config.yaml
encoder_kernel_size: 3
encoder_stem: "single"
text_encoder_causal: false
epochs: 106.7
Rows from block 7 of the audio encoder, named by matrix and row number. Rows with one number belong to one channel. Each number is 500 + 40 x the weight over its row's rms, rounded and kept within 0 to 999. All counts start at 0. Numbers have three digits each. After the name is the row's rms in percent of the matrix's.
# filt: filter width-3 conv, dilation 4 (encoder.blocks.7.filt.weight, 320x320x3), inputs 270-319, a 3 kernel for each
# gate: gate width-3 conv, dilation 4 (encoder.blocks.7.gate.weight, 320x320x3), inputs 270-319, a 3 kernel for each
filt.28 097:500449531450548481454534542545570532422498450469592519446491571510492471530515506484526553504477490540525528459472491462504446567520571476555537544578522508559562493521518447502509523506480522551520568549517484466509467574478515502494504480476457540502473498482505490482483532487498481504529470484519547448523520468533474458521492544490519536495553552540471458489493509494518530535516450475484500541478443480493519505461464497485525505539535438554543
filt.29 098:443513536452574531459502555581535533463515509525501488446539533472468594517479497491554496467524558506553439497569542516515476526564469461518497510438529554543451434531482452533534606483474561535548522512452454536488504493531554512494469506511456499529502547499552515446559526561520566556471571512584464619513533584549552522521569593480559557488583560571590507488554522486575494566521591502597504542553548480573538501522569490574470454558553463600580
filt.30 101:503495480534517483513441432462472452505500475468510482545506426501502503469469509490466466592522470578577509568518487527501449508521435541533506496528577483527483559528393558499378514533547532475431492555536552535487528509428510568478538533493582518434559534467602520491500464450549592504507509477515509502473474493478487491488528463484483426547518474521570502496469440484460397545573508518503439513492440532494449518500438471453408502511406525508380
filt.31 099:531470535513530471446569467498490471572540503478544485498531511439575509573501474567456498526515495515429512550529505567524512503486472521556488414550483459497517565516459654489521401483524475465491455496471573534513529575502523410518521489510550545487609508516503492489470495536458474534543445542436516525472472566488464553498472499484487528415522526486474516473452550465444533458498513513442567594439554572467539547435536515421552515477487515505516
filt.32 100:491504652454471552464461513549436500519495533544471488502463567475468597507469610524430593412520459544462537472528464521492528506465510468500519464493518550497466492464418486449516512525453480494431487494505434481553488503501511454504475491516490457537540461509427513393533512478550514518493549584506478489500535525548553541467526506495498531500498479508553509538525520547528507506526503558544543512542555489510643504492549559540510436498603490437531
filt.33 102:548474513488555601524470572516528503471465565474492550522466564555523570496510596473505536529453505483468494488465525519483536493524510499482545559513536517532463445533495451469514561541436515516478495555538518496590529507491477528433507438529520501576465491522542494510500490459482432467489487470560534479516502501503475484505557441517525433503454493567485456515504419499497438549473582482491451498525471545493503510503461465491438506494529504472522
filt.34 106:483555493494476403514493493524494523490550486492508491512572498519529458461535485484493434485550458442541501519585450456497453474418436477518457519493465544459479497511440436584490529474480481454470478458470470498457495508433434529517463567517462581482476547450463503489504533548518619629476602595468523528493566601487552583549568526508546537517532561481489514516568537515537571479504534516582544438589550480581513476655573510554586485538511490537499
filt.35 102:553495508612500492565509433534507439560493462509482466614491500603513479544509465570499466583498496561482479540436502520453471487515462583500501513488491500485518543480546580496534476462505448469495528508481590506475555449517508484536556489510581501524601495547514496509516446451569470500543467527523519470494446475491440453550459515520429526515462475512482469524421528453442501495502436524427519529463482562477516597496551467454513553483506558494499
filt.36 100:557509525494427486535472450519512449512508485535512443555475474485414486481493524493552441541548484525470547526541489509455511444480494501490513513478468495512476492582463522533503515495517578566460458430518451434516505487454537567468587494531546493517480545529543588500532505503575513522534470606478457494562472551513457565491540447539531494566496495475474505541506509549507484493419460552542528495499524514494533501510527558531509494472479495476463
filt.37 098:497490515501480426451476506482414489476489453512506444423495469455494523502474446486511513428532503578467495478544437489412450562505484485538451514526466503529517469511466465490476528553533482519538586454482483488490430500417505519509499467483492502418495485468495549522500538517522547533499529475491468521517561489539463504418568514473584514495553496495483523466561516465534503493419477505549499471519494473499453451534517498538507464539466438458471
filt.38 103:512485445454478484486520472489411472543527481518437516500491446481522468502517490543518476460517468445484465450433486438484489436557476468491475480466454518426494538513521477538496482453497559489518420468487376504446489452497496492468460514479482483502440437505484518529577488532507510467502548518498523514557509527472495511578525535612566521562550506466482504584535536651590553493500497544505530501540542512509508550539530619582560501600511540563497
filt.39 106:489500430527509475526527545520513512580514532566470527500505442520518509562507577523546480483472533501494463524439489500492484431519438479486542525434493486462464514497508516537511518459445537497465472503479416534504541466438509526445518498514569487489466472494520473546627496480527478499527514524559550522629477498519491494553518514613516478595518535449492547614536491621541507462494527577517485524547518541501468538550543598535513553493475544546502
filt.40 098:495515427556509526495571564646587533550512562588452546523524497461576504511435475543477516435532487520444478579526549530498483540536475463466447488453449569502476516500538490504532498469441537564541496466441456510486539506521501448470453511443506461486500465499470512488528533570492489512478494457540537525511519504506511482535516521533494512512520539529516460515508519520522516528521468541479522493514522545525472518513514525490503493494515573493518
filt.41 100:471475428512488423443493456509469566446486428456480530446468457484532429511510394454479489504528469515482512523485487482434378497488466521540443523564480530486560487550523474507435532507547473509576576504489512486383486514463480504538504516453508533427553510471479489514482477541490511569525501461501480499525521573503446483506546553518530541529519532479421494529505550492490555479479474502473514467465467488488440470505504492479551514487420477483439
filt.42 100:440558557457485526492451521555451508529494523559418553462513552442555573435461571554466499392471460515490483452407445462427501485494461410478497443502568524463478486531432482468466475478482529470424480514520397478496464416508525482439427532517452493535426468474469468423594477470528545484496497504523451525559562521533475494484513466542531448548484462484422493550513445598508451458440573566496435499498462484508530513509484594522438491540506530453502
filt.43 099:489479535502520533492477630502522604532494512485501539461475594496525616558497541532503551523474561484474521521523522483459519521489530548494544529504551509540523543524508512434560459524513486494519503517499528486535528487631475499510491495500526466597555509500500485517465490556451462535483474517498493634482515496466448511529543574466486551478477536489500473423493516421475473499493565444464499477497532457465579475467552446484429516464595518478632
filt.44 105:586489485533459464472563521430479560524537487501475540548493491525546470455503475445412506467501434547462500453475433495479492471426482523484469572474455494455536528474478459471498503470493517495491557461513438498507483451489519462550635522457558488460494419477484532446444496488586513447503548479423573510569533469488545510498512498526510484537545469450574525524531504541523507513596503514515496426537527526527502461572531538519489512540469503551549
filt.45 099:451498548440551498534492520448507463493507503513535496475525528478484548483428511466520500502475531425552593508510484458496523470504516496502494554470560473614450544530426481530472500543528523559423454557538472503536483514462444544524488482520492515492477586481519521437501559484483567571423505516508541534440563472444511553506540450475545458510533542501527515444530481465524453546574573447553506429491446433532491474563520445534437460487512497584513
filt.46 101:561491562577534519588506511537567443544536568477544490551520538596497532549540539572590539615514539483472544522512514531513548531487539596466499538441471464493448542460503532470535475484398528458459508471483570515548553488436481470489557429564558424516565461523537442467484489459465424499480483551478512445477459474478492521515477440503478482505473514481533530466478476465480510508495507474488513522544484523494540462491488452473523489472554496469529
filt.47 098:569538474497507504448548514520499520479497505450536524539569521495548497447464584564515572495500503537467508514494445503472502507470517487518540462534535564503501473503473528462494500479486510447473483514533522533534501541487562476478510520493507496503538487497462444451448432416499458451532423470456468464506445416487436458513490460505439435450457480510500499523444409519424415470485523525439441521442472544434467533420482534413426475472463522481496
filt.48 101:598466426548548477466551487465520585464524474431514522503471437524562483425508510514504491520525481475446495498534454476509485525547525479506456492538494490493506533510474497488474526495513484498513503511501488525457531556451532444501500475445471491455498503441509495441470483540521417517507435483477550548488422495458469548549464509538460538465490529472506564488426493484419519450564561484428511487464502542467481475422510475415505506487518480527517
filt.49 099:512483485588491513560430549458442524591504507496505541513462539576449500599506408557569444570479503453488483538491488457484524480496513574477482514467512422504480549496518549507478441491502461517506472482487540499476493420526431534493506467544528434517543489459499495485502457486494477526506507440491460436488476473461460474498502465510499486515426524477569507467497494460518502493455496475520500511550477482498475522512410469529468529497508506493471
filt.50 098:520544485530493488562569517530570490525599518546565505487577479543485475538558489472563519438563442495505494471573498535592529535529545496570483515481397463541505444525512477611552481478447422469534520433497524561517507550442427496488485499470494552509465588527443500494525601548478524457519566520568491514552523511550563531434535461480569508471553486480525523480563522462542555558523492476566527501561538520604517476574557466546574535564505509594546
filt.51 099:473461540500481470516437498508472574441487458506490438508462479517420545473450458486438448475444504504468510478489420468419479525437472505419475546432481499451425464513444443471461518467518483478463540463524501426492501435439493463500471479524485424428476463426495469499468485450497509529436457484537455518474469463461445520457492465433497471491474473477442523426501481424519489555445500413485466453444504423454459449481446408523474439433483479457435
filt.52 099:544368464534523481498536472480570540497496479431585455490489469564505488505505460465533512512465491561405527451499510546479483526540534487468468458510431472543505433506516498443520502519500425484491550490499566464492441513443480437520561399473497443460496452499496450510469483480505404508568399500522490526538385463586423515428549518439477499511533480536509519500471516499477508565510487498447501527450497514434465516409539503453523501484445509515498
filt.53 100:498594521481447507502518518475474485502520490523495464513530508500535509490511455509449529475531379533485453482479428512513457512488497512515450515570433558459541499513454490570434546516484502541450511458521486458533513557428510530464514548446522573409505506502531531428516523466508532474486520461490517483478552460480509478461488498492546450515470445517400524498506473511507477488495468524506477471487478498538498482555538517500504492547450505503500
filt.54 099:561511494541473486444446502546508548505442499449459505514427510478459478607543430586485438550429462532459462467471491557492498538505511519463453469504467495457534514483550576466519444498507475449562515498475578479456503482531551497516518455493509446496636486504454463518515474514506441481619516469465525481543507503563511475521505483515488528489415502547487463523468508512484556494487484543453507634538502569499487585494464523489537582502514518478520
filt.55 098:483500432547524431570516396514475425511466427550495441554505413498532461502469438497568449537446583500505495513459540513458449525564480560430524507496528508540507520474542528469469481508606519499527506537515551512490556473507486497556527440488546454454527451510535472599494495501519473554435486496481491496451471499467477508474477579466478524518476501474482564466482547473509489528498473462497532479474564465476414479518502446488504479502446484512317
filt.56 098:564486537493497520478517522481544419500540581461541464512492570517511523495483551494467579524454503521478490510541544479507446480472491493437491521501443481522455496452579497463565524510428470495485514498443488462519482487450522446481515488478494480518463449507475494486511602554564530563550541595504582469499562555540578498516484611550537616532588563519605474559568600536591612472572449546593622516551570535527554539536627515578616553537625491534560
filt.57 099:510483396428467453464484512534484454420512497459428526460442497461509482435502494448465513468509503513473433480521512486468445488466473455454503457494498568419503396582529443530518542457471544552521507468463495472494434450502549525478467526453428500494419503485531528495498481481466489440502472464531443524514507466541476433492501567477492510464490507554410452508479468518496493509417491496475440508518487502440430501442499520510468421471490473430540
filt.58 099:552465537573579492566543527492520574506539490505546547565549546568516424545580468505602456575559523465493521526592569501517576480522540569588527554515477476556561519546522475585563481452500468513582533501503570564519553566563440466551517491548522576557528589544517519568498525576491468526490538524507511518533523571463482545522549517481541529491522536499492542454513539435505544525498573416507531488525532529531569465557539433519562517561524481604547
filt.59 099:515612493503507501453558540535457503472517492513481490504597548460591523467538533538478517421553531512558511431458481481508492480512514457599583462574515557478560508486480464520488516483524472463463530507513441541548468502515541514482491605492471576513491515537426501513450496547494596490457588527459488509489627551467530504485454506472540530424545536460456514491512530508511511481517474485503514454457510495563548452534535522512508466566513479537514
filt.60 097:525462415530508564536457536473523561501493507443531567542433470555457445476505491489485544517494442465475488497544518495510500508485515483462448489550487474517513453514506490442492482556461470534497490542472543442468473496524448513459488468391476473493460520466436511439524542544542543462541500426530535540544554470539561488527500441526506466534493511546549473514484444513486480544560547521524496532535452531477457559485454487484479551521473543480548
filt.61 102:503520463496469469500460505537457449505499491524490482500512525518510532574501444519521469493490518504510409482481510491442396502474390526454472532510464526468454470469503493450474506519487493516455534504459498454468513442457534532480507526493500469453530439463478485477482513517448523528484532484522496453497554525476513449483511567478544540487540500474492419460566560466578522540473398442537519455459488494506442485495520461571536501496441511475416
filt.62 098:483568400563477480571504553501512583537498504545458595587514496557497439590541495576478535514556458507527427513496510526563474487511504578534501446513455499453538428492535550550504443496462403530544504498464630540491498520469456556463497565404521532465539539490465524478492503523443494395551564428486479482473509473486561440466470511442502501477475504487527493494522492475510535515501480466513476538575467527573457558573490489516542508558501553492552
filt.63 099:522495501448536543556542524539581548503538507491560560536515619548487425517594474482634473541506481494509509485552573446495530477459497504524541540463426473513555529520496489561525497466485536534524487487510446516537465500529499533472569450524495509548471526567507498524516514525560456459510513514475509466564488550468480502517509484531504488529507524454509497518512547523517541504480480480502528452540533483516551501574535511523560513541495509562528
filt.64 097:490564524469434455497433439468433485408496476474446511492454447496518504403537550448455511463542542456568530450446468457539504509518517487540561491543548538440492469488473452549478529511557538472460483529530466499489487474516498557554471584518472535491445517521509531514490482490485541513466579520519496517498542527471564524495477500520536517483449443484494529506520510539509461498503486493524495461509501464540507499536516530519464445533475482465457
filt.65 100:469531497392451478482506485493485513451541473472466451438504475471512504440522472439504498433514549434526462390497548475520492486511459435488505455462481481465528441547485436566515524415563483520516476448466440492520441446517487522518448558468419526473403495516485510540547484484522523439494524496537451509526491472544503471498467558516483493506527434506439476544483512551529465469458410535506480541508542467486499528507537561546469447527474455524413
filt.66 101:501451464451516544499505503513517566501517517448522527446494464503486504464488542460503536508436465437493458501481486468467464479486560428484506508478539493521485497511564474496506522479437540496545472521553421474487459495485510491520501472467478501509451496482521512459542540408512503445509522426509519471552541428516512408528488520561518468519508424506473411556523388564534428446459453557541416483516489508510445512517414553539436490507528455527471
filt.67 095:516520418456556539409581536526531594504542541490502600461522497450545455490507584504545581501586479572481552513567508527483546497476539435559501518507511543493562531594535504546540536493485573534518501467522440535497513557520623486501542527492502518546513540551524543459507524537494519495494492502486528541487488506529470526519554452525509481484514564545531527526485469534461506465539590545482525499503490510504510495516484540460502478484528481532625
filt.68 101:538446543538513534508523498466568533456475499461503585497462516543525531506476531476502509511505453518478649480445452513471508488436439504525510530463567482490499465523426467465466512514540551517472529523556526493471513507517486481541568473557534457542514493465537515515504526536528497556535465522551541572546494560545493558517542456507489467548497534516524533524506515517484510576497556520498513530569509498474506519523521496476499499448468490462484
filt.69 100:496515524525486454566470462486495452479479496510489454560504482519494453474489512549526542494528576533492519498526523517498523530543524532497506467515542518526481412517566500487549486557510521535583504502491629486506456526531480547575489482490510491501511504507547540506505496514449485518466477540534476474475465514485482509410490505407503550483473507520475497435503508460489527528430483471518533503503543486477505535448532462500522406467560476391515
filt.70 098:499553455503509493505494511580559525446503487515506530511498500506502480489500486459503457523464584421604468527474575482525474503518490491457537525466551535478523523493593449544521534453546514533597469529454473489472561461557492541528472539504478526541482543556482497607511507551521540522478507491531498471515490504492524451588442583515449575513529563528507469498478547487496521556538460487501521512494506490502487501498481460496510547501511519516468
filt.71 100:463540490493491488466581502531420455503532530560459491502558526442603507482459518542439523466488470463435549521450474493497515507459522461496472452517475556455531497436391491453467511502517483411434489479509473504551518508436513406487416536480452494462467474502461444424516531507474518538513499554492486499471501493476518556544474488536510486485548550550480552516519540540505530481529505543512553543472512521515515513521537550482521487493521529541525
filt.72 102:506543534480490473462522540545482488490516571496473536516520548501541459464475573453499526470468523534435534497493505497477510502503515519483502507491493584512459483499517490490546570495392518447505522490464476501493505498453540471509525472552516489526527491528475400480534501483560493516537515545503507428603524520543507509521557456546525481531503553469443453568536481545510537444481524543504509516483456518522487495527485549500547512537525482547538
gate.28 099:501460478501521550497492515543524440563587565515526498498471527457448432517485457507520481523454505523485475579578578576557533532520509462432494448452413508514448580550543588559595486455354580512477450497437486502552539507501565517467540481506516509545538545551567465469593575512501468532558523526508510466563519504565567498507496516566535505544516521538532463554531493587543512520484495583575522586566558578536511537527508580572520552526565537593583
gate.29 101:540509506548491478574516521513540525537495533455458504586490525584489493493478498487491489545471497414472479565543520471546508447534466500453489501445484491528451536439526524500519451501464528511573454489452507527468498471507419498521535482500523460518446487462473485458549545544546496512582528509501529486612521540490576473559513521585508555552510519467543427590544541586527540509506419552540535534537532583527519558540474569531533575513537569504470
gate.30 104:496492559453493539480483503459522491504486521491515438466508532479401527534413501514493505506473561460462545550558566480490534523518516499489522502436468477565505535627541496503545467504495455540481482467494503466545473560543465494504454421525466472540515549593490529535451501531483528565442448580459435516378475507467435546471546533444502499455498519503490561401469513410498488479454548443489525440504567453486559433422569442517494477474536465497523
gate.31 101:470533445563463527536517484559482531540509461518463460513456451487545449550539390507451537531530429506505477550521512555576482515573564559521457496575425510477596548487534524530529480492515487515567519465493523489476540554503467478547521528435533592480545495492486539475515549556499508502513572500413546537493554484518580514503461587508555631528533503482509468514521600510519598483552373525528591530530538525565543455524556518494594528575518492533557
gate.32 096:493538470502485510562451574499443478587531564543438540525467534543504538508516509475457456517476477456484415564490556541517465436446420464441482542463530459437475477500491507508489470478444496469502461503419489488498567447496497532430526515468540474512470492482482469472533437519490502460469528472537495506485481522513527447468481497477471500499411524436454451483494478473481481517402470504504471458511455491500503492500480465507465474499481519469525
gate.33 101:497578560552560516443518465497537489545536581458464464458527487463561501500497511507451494487470461502469542551517523597586580550532553515485468447529459440463520513456482585502560432518479480471438517516479571518526516555498537479528505555496534564512562483496484409451448456492423481503523468577480478492483485470508504550443431476490491540404464467447406526465472532471459517397470427522478568561458515533544582478436538503438533527518544492511554
gate.34 102:515527424495472474506484548584490497561544654519452487532495471448489494541508598522440524521513547489475470585536633534573549431460419497465456496485478453453432513495436558517548463493457548516464470489378484501527539520487523506458532588482567534523508524453479475512496545585473531483483549546457511547484606494484587572486491472478513489462521526438505504477533535489521517471553453509545565501551552538551533482523528495539517488526518494503497
gate.35 104:474492545460457485485474526521517525502501546501464492478471543435441433462468463461487442421461483464463457531533522506507533497479454418425450448469423503456435442485503506485523443495396554460515433463457486491501453469476486495482462427570471449510480454505444445492540487464437441463510482467514470365544437475544516464471463416500486441474451462452453440508510465516496517462402461539520484506515484532478506528447437536507529488488444514459464
gate.36 101:499507525475415434544405444531449419531486503507430470483346459515493501535498529497416458527495509467493514515493512522520513467469493511460540524493495463445518424451438491509535500565521452445376482491486486470532516474454460513490526497517498496517468478543464512466481506472467475503485529591520563538456509474506550532437457493460490509470415487485507551459473497464468471506501538470486516453504501503507552430520566466495506462485526497471554
gate.37 100:502538539473450431516491459557532573555564504517479499507505475451473463503543445497492488501565465433481417520570520464523470433387446457454375510488453463425473536533509510559453437443493541533506420374391423448377499478465509493502474538445471507417455513441443503452531547521533543501497569456521470473522560483489549476526489565565520543522505428482516496490518515519532507506476404485554513495541480510525530505534473500551507545512449530488455
gate.38 100:489536541475473483548532513513498500588561537552483473538490471422474472563512493486452529539539473529509490551551492554536498437499508526528493465521476436426485547564487592534514394463466531489514434468481514480497518518494497463487557551473575547480544484457542512486532553544555604551539562557473493520535558562535550525481520526495530548551591561512511557511535536534543575569529515551551545542527580536557558549486508551539568496570562543529528
gate.39 101:586495457534489475509545509479526523540537534393550474487522480563495494562499456540462530463522478493474472488581516530534457518468472453526446460542461420484495497545554559523513439520472477568539481467473550449437478559477488477507470510474499566480470471477467560512487577536465561519578539490495513487504555505551538488542518551514582559427591501472522426513563558503581554406514364522558561596541499574530470577522516504546566579542477514535479
gate.40 097:456483557477527546502534496462549433606627575507533462466493549450449519543565513471587523533508464493462503560601540617587539466486521480492484497447473472482469494530565521573571502433411499535510422430486510520526519554476480500509518436533514514545549506527528520442549556488519438479533498548454527435536454525604517516460484506501497535520469445586548466526482511521494522498458449556542533589579537551529608512491548527508546549526576503525573
gate.41 101:479519535418493473465511503476466462488502581480456533488513488403524516381496504492493495465486529480487464525461551460497519469476390424460475398457503535411480537449510526501542484467506590465530434486440424525472444455557553499537467489521437482531468436510526450513503464529514476520473469489480534542491464514454489497510466512511465496518456513514484479532473520597475518479494513529478529482505530469479516506498514607464525474488491530494504
gate.42 104:394517482555523463556444552579456502496449514592461512522486496492473498518484507485529439535514510479583447564510541534540552484567525536551520489470535527530524501500475507539495522503523523471462490554473515611514562534567481521427473513504548522512548599497537521490542463500481474485488524505487497546479439433515523521488496445493462455533459521511590552513451456493462455518542599515497468517558486479526485465542436496478435495506497490530513
gate.43 098:507508560502524513611481513584583524583597561527564476495507536558456522535561526454578520500485510434509439528609518561563542435495533435464511491480508454520471482555511525552543426485479496548493476471459497475521491578537435539531558494503515521509460529504493502437521571511467524510505547511577555524514524515556551512427538561434551576483516480505542456466562529475548508624502488479581515499555551506583555524550547484560503460581550560566543
gate.44 103:480603495427521461536488503532629506558551556492543508474524503500522503553507505454514545527473483481538420551492550535580481421516453440440420479513510422502441507469569548496495446544404540530526394478427463431465465551484500555511527506474524497458489463464525462436585584531554533489548535458520495516575575500563571472479475563518547522541511483495533489533544494542556498520512460544559501568533521510642515534492518544544494533590577515546540
gate.45 099:456538411520486517555541512464461549489510469568451495542491421542484446449501542443465529509519478460533420516499491472545539450507496523496503554468484505463465464503520470528550508455448522541503490495489489542510502477567466522478529569414529517518435494467542571512508503522504507408448507491508466584524525436448547491495451504525460485537502435473519487514482465507510458528546495487493461452525566475501493461490497482523456466499556505503525
gate.46 104:487446591496504548496521470509540470520497527501516490465502560511474502512454475451458525497499478524462574551563504583513567470459485498437478538443500501531498504495490529505537510482469517542463513466514490446526552496508479472557546487533556498532510459509473542444516623515488539549548584556539572477517571541589561572456540483510554535494561469532569482523608557505602531552569441546596572496573530537556577510597561497605536532527544552574508
gate.47 101:524482455524549540552532638534489596518531550506567571559514565551465478485469487536511503538451493460508461509500565475497546429459466508474468472460452487502486506510444500470472467463466489478498468512459509498520483487533467471403509492445476487487465492450486489478457496530501479451452465438429456490435431458435492499480420429468436431497506541465539460470479489475494504477493508441499488448488485465459476447449409468497481461446464497504485
gate.48 102:408513522458501525433474569481550536505524560557475510454450524454492515458517513420476479446430529508475406513477539517520560516468495443396504475478505534425480518472547471465530544463473472478532473475453390455494494465571489485437474491506493430527513401531461423493488467503497469449436483453500481471449489485488506476472450487494459504502424517462449478502465483504486511479487515504470474396498493437465524456438451515493490444473546516452542
gate.49 099:466417475533479496485536473535466492546516546462506503502467455476491516496543516497476464520554509564411560585546545562510531567484507478505487446487455497408486579480510586497511491422501534495514551435491516530501497471402575430500519458548552507508548483539548509573521510500513457516544487528481533486502470495525496545485442411504454422528502516489516568544442484523450509428526493568457507541490491528441478501474467553466539547473500515497446
gate.50 102:535496516508475391497530420547489486520561506537512380510509415516527485489540470489480413482531558483501498523540557521562547522541467481527429501540519498491442544532559524542556495472509494527602515482446481510437562519514533490614528572559525559503497510488495502575468492548460523564445518551499461518450512553441527579520483553505520564439545474455452485474510564480544541456532443477526554471493564507480513443482524478536539463535523471529447
gate.51 098:457506420443499467500398521545463486553490514509449507497410439443426478528499480516478403572412453470533381592467510497530450451562467512507471470472499477483450558540512565495471483498492529451501425586454464516428524504479519531430481528495541513513532537420526474493554433482523481477547515447503465472508494481523511455560485524558466497537456494483463432556476497539482501450463482566488478551530445513480419544459447551516500556483456497458428
gate.52 098:527477502484436509466454489648524486536496560525414514517438523446419510505477555580479469496432476507447517526484506552479508500444438459411492466386536512457452479515467523470504530435461494471459454480536455471507561431497546482498458485552496410551516483527436436461551482495530479518537504507505457502482498547567516515535507476562455469487461495554528530563478468517495459433485511603489481566550507612484489529525502537519465564487511527479469
gate.53 096:525447490532410427548418519476394454605487538494445498569420470537446495494498508474481452509527493587429440550508497596461516531509477493497477453491479463456452475544457566494491446480461448512471530444438533484486506467471507511463592479502577452493545464459463537508478448496499460471556483482483420456474451476552452502396531436434504465525461474541564485496479464497485471529448469525483475499518464541448485506466455498487484517481484562455494
gate.54 101:523477503432515508565428558473496531530472494499484528544462560556447515517530539512504542540470536423480397478486503485477479473454417475455500491494566469466450482448460470497479503500494530529525413532466488484517463432502512542509500510438438458474428450420497496440478471502483454466477535471454496534464520482467505455518473553475466524501427483516497511482481498494497475468479519469489466515562577484483516477511537474521430511436521473421516
gate.55 099:552486541526535487534478509518580454508502526494544501579444502495503492452466473514509457658393530520524458574491540580530569497504507561402491449451489477498480537438531570482530513495511532497571466545451581473502560480544536537514541484535527461515573445539558448521495487529542444481485467476441573489437449510521540522522438471484445503485408510558522535500451492483458521499510549529473509576513523527491513532477499486462506485447513481509532
gate.56 099:518579549529470561531509511493519537550539594490466542568537540549529523548490485541473493518536499391469532557527558467514547439435480491452463501484450421430447469502579507533547410460453471545516418397495533467465480498525444537545462551599483496553432467554437501491472498523487557555525563515494482444495557507448518535539528492544533504478457542476463506526518534511525535448457522495515531524545527532572529546564510490541538554523493540475498
gate.57 099:501451517467421490493436480437463470511488566465456521478440485525467473493520454453508411519523493437487482529545520457503565497431480496474503540515488451499490546461582507539531482505510509465562429450515490519467479520515513549515501461587493479548472507580539480559463450491481440491462507467461531389449451523423510503505510447507467457494389494476472499488466494494443527438420492472475494475520482445464497465506400489470536484510502476485460
gate.58 101:420456569517488456502519448487513469583534546508522459462501520493481491508475497532491477455467564473411558578531529459507559471425476416455491437459491449440439570479546524483584407519480491493535450435479454474484472544521476462606441436585489497561496451559468469491524547478486499574483458533492503429471512483479484556477517497485501501511480512425415467487518517506498511451398460507509542487527538444476532480466511521502513525460542502452467
gate.59 101:502468478467445461466498497489510459580511519502564467452503496475451488499457430483443440469486498607505505515511485589503483538480493445469468464505458466504436525485540559500506477495471453514501514440471487443491507511435586512512512500552531511499506452479498512540555541511497518561543512500552505456481515549588527534406488484489547501509534493488510472524540513543562520507502461568547519530473490499508460513511491556554540481494460540528456
gate.60 097:495548509537531420531563490464439551549569506549476458540564472506576469499484440442523438467540527498447478532526522533551557449518490540546438522527467475458468460558442514582506483462521495537533533457452546554467510590528518504529553559542536601495529542423499494548493465537468485512466438489486512528513467495490414561443523482442505480467478461495394534460456490455455499514507510481455496484464531504524501450484479466428486457539466477609463
gate.61 103:503480437512534562477469573537506513569480484575486480536490504457396512543502484538584503471496537525516400526525516496508463494601584455511517456413473479505507535538541505521456460464483500503503464500482437552519497485478519523400507444474494464465497528501492518512535506488548478454541510460478431431543478442528502449500508498548510483552472524447506462566514492577537499435430459555535475507581479491477417498466416579558500510501457505462466
gate.62 098:456526480514427438485464491473441542509482542508415472486443423455471503461442502477316431467500490512494438522465526520574537513506432500468444487489499496435438538501468571515513471544509531503514495512450487480468554529479565500494533587511574514500488488460516566491486496552469534486497532515508461550509506515465586587468453472514474496466477465400519543510515520510504509443473503515520511458559563529506548497476533531507516489485510505390475
gate.63 096:461462522471450469471426503461541495536491561437536472439410511441409498501446505519450435551404555472471479585528553550524570526435487510433494454486500420519449611508508558506522460546497458505478455505437504412505498524534506548504505467536506506520535471521538500521485538505493483553484493551425563442439547502482531569495487480492512512470429512443440505484520533473510515434427477506518542497512546462470543450470510510527523530439527480476471
gate.64 104:492489520538526489508529492563473453568552497559488416515514489456521496481518458467475532446517462538501412574531505603584480456549494459520406445520468492485480482486497561528521480486452511490525494494444485553476561536480518484517526528458557531470517494414488496433563506495491498464503521539530490533547495508587544490431447567474490579466523464489540474514492537506504541497521385545501536521515534550527538509475538532504543463546590545527562
gate.65 101:480486509523496537549466446510497477515513476512504476526481491535429456503435450468537477532452470481509533527514481518483505444483553475372475516349428491490524502542503518507491482448497498469501486449527492461533530440450495538492489455529532414469473500539488479531549482460519487478518486482568484448499429504521490496524504470507475437527478467494486550516519470494520488507434504498529478498503525495448461539512457469544507522411476536496435
gate.66 099:476535538529540460456556512592483484485550547464490428474563491463546491510475469549490428431534533487511519487559527514557577557485491463555466442503441524489428481530482519567563451435476519484496530505441516561502476564514536482478463597571487613524513625494441495526500482496463512536508489541520447472510461483538491562535484427511485477445494480481487494489479511483463504431488460522505528587503515555543540507506489506476513582526509547554491
gate.67 100:511476569439488505498476503508580484572598538471613465453490521451419525508565498473560475567498526458522502623577533610615601427497500475501476451471470419525452499524500550611531488472482491523472399467466502459545536540503479541476500493553483545496505565532540500479527560497474501515495567527474536459462493485560576571441463484462538488459509503501592568487526499474512498484540536519582507521578563517583575463548501486537486466528539471606527
gate.68 101:526471479445450471475497486584441487540491523564482492471506467447478470483489503461548488401569520577482506459514539619486503509524513380494475464463501499472477433573508510535503492482472513537523526444489439515485491443462564545495527481528512457501497488505490541518507453479504506502462494481562434472473425470600461505389506487441507487486521473523553506489495476519516490587463504513498487480499472490464468500472489505513499484508490553482471
gate.69 097:452483517526535470521508509491611533542530534488592516519497544480462469467518558477492552525454502441479450542490503526599508424501430487444415504538529458476468551469507534477507458470445532510519464526407507477430554576523492503511481504480528527475496459403519423432496511502494483481473455515473532481498519490479549482526415506496459525488459477474485477496438494501457503482563476496463507538526505499517575486444501497453490505498494510486531
gate.70 099:504520517529461483568491473501456515609595530516481472531490474586463466555518464432513488572554450434484512558574486512521497486493526574474460612467416418477523571589482502564493467434496499518492496399517475481487555486430467514522576514504586514446477531526516523504509480478525493488490511478485422480531452506484504505514518472541517458581475440434515501480491488474492490519440473457526482452506483514537519424526504456521522594547440508527469
gate.71 099:552530447520526469555471563534447540528550531495462509539489527560469517463475511490523430493499578481495432496534546567534583492557485449510573452402492473463459429605458487572547484433463517513424463507433518502576497496585466533420507522480476501526454564525483517459519459521458493477478516502518435524472477442541459534460496471479514475470473503560488529511493470509526454517446572509516472506559554537520508508495504492546433483516514528526511
gate.72 102:506531479532547462528514497503568464514535510507575464556501470528465415485477520497487510547465586530550455536488565562609509495504473532479489493496480509488409488525511541524544518480439483525465513528436537462516568595475521550478548554480542565477511507484489506505535533499535481505551462561491518506515493488555542546509413488542483485543491479535491487552500489531518482503500482553525516560489546546525497539441519518514495561468527550530488